From a checkpoint of a small image classifier.
Model: 32-pixel images, arch preact_resnet.
Training: soap at rate 0.002, 11200 steps, batches of 384, held-out accuracy 100%.
Data: trained on rendered made-up planets, 48750 training examples, 88.2 epochs.
Rows from block 2 of a small image classifier, named by matrix and row number. Rows with one number belong to one channel. Each number is 500 + 40 x the weight over its row's rms, rounded and kept within 0 to 999. All counts start at 0. Numbers have three digits each.
After each channel's rows are labels from the 100 images, of 14848, where the channel reaches its highest value: "strongest on" is what is common among them; "patch colour" is the nearest of a few named colours to the mean colour under the peak. Only what is clearly more common there than usual is listed. The data: rendered made-up planets. In brackets: how many of the 100.
# convs0: first 3x3 conv, stride 2 (model.blocks.2.convs.0.weight, 240x128x3x3, each kernel summed), inputs 0-127
# convs1: second 3x3 conv (model.blocks.2.convs.1.weight, 240x240x3x3, transposed, each kernel summed), outputs 0-119

convs0.97:503469528482493513487490561508431476501500460451503526509462401507506413545520542478543519450546560509445488512515515478471511521451481601507517510531510446440671506538536534479442413466545473530438551492521491520495490464432525513544513511474515489545483447454510456502462515546484484492460517564439499488486569409503524504500485448457485448549501483531530501468476498476526549577505
convs1.97:485437512584495462507463487516468492480474408602523489507600484422522624551508498576527532569486449473462496495473446446478521518542538447509457498496461488565486504527492535453453482463497447489509449477511524473493509502540565512539574520481472493503470533510565472563501517511515519527536551516575469466504494491521557503483605501501588511519507476455515487
strongest on: banded gas giant (100)
patch colour: brown (38); grey (29)

convs0.29:445502465502531499430449449518552577487521382495497499546509534529545545658493487510490491486468524486512501450469519506517445456538545488518446549451441494553606515493499504520503545569508573562404541524483475502489495523533523541505509489492469514496499496466507518502492466499560512520495492459479484510538557492564465531461590510505503626508527545493493500432493513493482454510483
convs1.29:490518508487502527551456488466569498496536490481506492531524550503552601549546535572550466444486500552576464542470535429501498505507468530521553525499507446496525543510474464465503512470463508517517509530497449511477533540531551530483500559533497497526479497452510551698515480563506463503480467489565493483513532583493541517487479532501582511492483496585555545
strongest on: banded gas giant (100)
patch colour: grey (45); brown (37)

convs0.174:532523486503470589511476499553479503473536553532535516519520390487490539542534499446507491528521533505501545468551477469472393495514479487533621518512484444474591524476552458492506491492493535521558459470488478470497509510473615507536442438499543472443479480526459473462486488519471443560533468450396511529452504492419514509477469493399517520512549496461517518523519591509511484535516
convs1.174:559526513411508457461530486504486492487530435522530486390503470505502481544564534428567477585491536468479544451459529513508511492485549500483541487527476488488498570494469501474506489560546536488496517467405499544529513502399501483445503464572564494476529523499559475530494525445496513541443541464483554496456459549491447503467463497521523525490560549530503458
strongest on: banded gas giant (46)
patch colour: grey (25)

convs0.96:503457559500501462548484544493499474475507533440477526513532482513542535644478571472494495451490526528469480511458443453502446510505563506492515494523489471509467495556552519492529484466543503355497544449487501463485495484525488527537495558467482461516444397460458515477486507554530489542499536522443479516503539456617542517536526477479502639481473469548510504499529497499522576546491
convs1.96:525460499517497496447426485523448494500565486497500457435491523551506480515462541493549568489489487552511497510522461517425486471509522473458434479508525483470473453495477558517468483486477500486423465486517444538479594513498472491515507524522534542512470462506482529557509533481536458427533455502543451496483432500517456484505510504522528504541422464526453549
strongest on: banded gas giant (100)
patch colour: grey (43); brown (31)

convs0.202:528461487470582515474531481462455523511493441485519538526498493531526488473474528459519433561508481502454525492464592568532400551572482544518453515501469529508594529560432426473487554529489482498513538573541498516495496525470534543499525512497539497554521472520526502545500538507541600523472494484571506509521599476448450533530490511567487529481525514546411427526493551459553546486451
convs1.202:557573473487492481494555457586546482494468470547458532463486587508505512534418443471487524484442456526518466454503551465554546551474470528527489486451563503496480578532498508477534456515550462573456541454469420499552502522489491556495555498460426531503493520532534437647466476505555473477494531484449465549582456488445509524424451493451431554410570516493552473
strongest on: banded gas giant (99)
patch colour: pink (49); grey (31)

convs0.70:478580477498488501532513562534507494512504477537475545461438509509535429541490508517518504564485475516465470482513423522518533568426498500492516466492512502471486469469563473549461439452474475448487490482509467498514483463448429541520502504434531466483430515515408553540494477555490497512406543500462491466534487486472479419522498582561473543492498505673496414510470464534512453481519
convs1.70:408508473490448526531455451567496477472492573430505482439441465463506469506558504610472468578497543538539474467535512576486494491560484536433512471470550537357443554463457514582511475524446584532481482536588474481536521505511504485459497505546523489452484430530479506472550440473523479493538487431472535467473478477475486477511591467566465534440481517460484430
strongest on: banded gas giant (42)
patch colour: brown (34)

convs0.124:482483539483518491593544499488449471493498507472499470492494662483523486454589515474489532435477462526509491524481550456421487479507510481488529490508451689466506497527504491516518511526468485491526474536597444516469504512484487503543507486570495472429496477430520547500475452530512537501438487495502530521485459500473540522509512515500480544511538505420488483394525493494480545440495
convs1.124:544474471559506602527553482517446455544422525448528509436550488547514518500516507506479413462543485510474439514505469553542494483514467548474579503530545489497520512524529474459479476594501512484457510511493542505505472468525488511434492477501451464476529547473511475423470494472421528474527577558487526537484514506476512543493515441465497482464502440477492482
strongest on: desert world (100); rings (100)
patch colour: brown (31)

convs0.4:488489501485469521471513542509497554532472473566471500523530494477503475669452493424494516456494544489574491505488484546482515472505484432493491582436509477479491476494511492446456402546523497560463556491479461496523496473566523534477489551558452495457508469455482592511550508508531529506479532526458557474514497497538502507519552476526492669493521497511481501525458457479501415528535
convs1.4:507435517490541514472563508523499498471515506478507524501459518451486517528464494486487482517464455452528495489455454518529556479482542524443553496464509476522549526499493465536442499513523498494528534493535426482544488469490513499506497434490473499444492482517561526665501552497546448474491418503427542450506406492480557464437501498517464501436526535502474484
strongest on: banded gas giant (98)
patch colour: grey (35); brown (31)

convs0.184:480501514522510540507523510523504459453465495470482521481535551536486483468512478520510472522503492484544518470497474516465538535558524504447502512468485496522503402474518535520555525525458504539477511455534569485480485449475487478476508506603528547233501488530497476492504515567500447518525569482499493492474445490494507515534414513402532504518486521544507540526495503550473512502541
convs1.184:500486526588506409472457477547522511463512424511479466474481477544472469476538505542542516486504499513409506478452500414511457526573518565514551539480499524427477531498529494485561462515497540483531334495524521520469519521534471455536546518526484473507449525521477443483597456487494539520509513496491516548489487461528550515489490505493467551486515483529471482
strongest on: desert world (100); glowing rim (83)
patch colour: brown (48)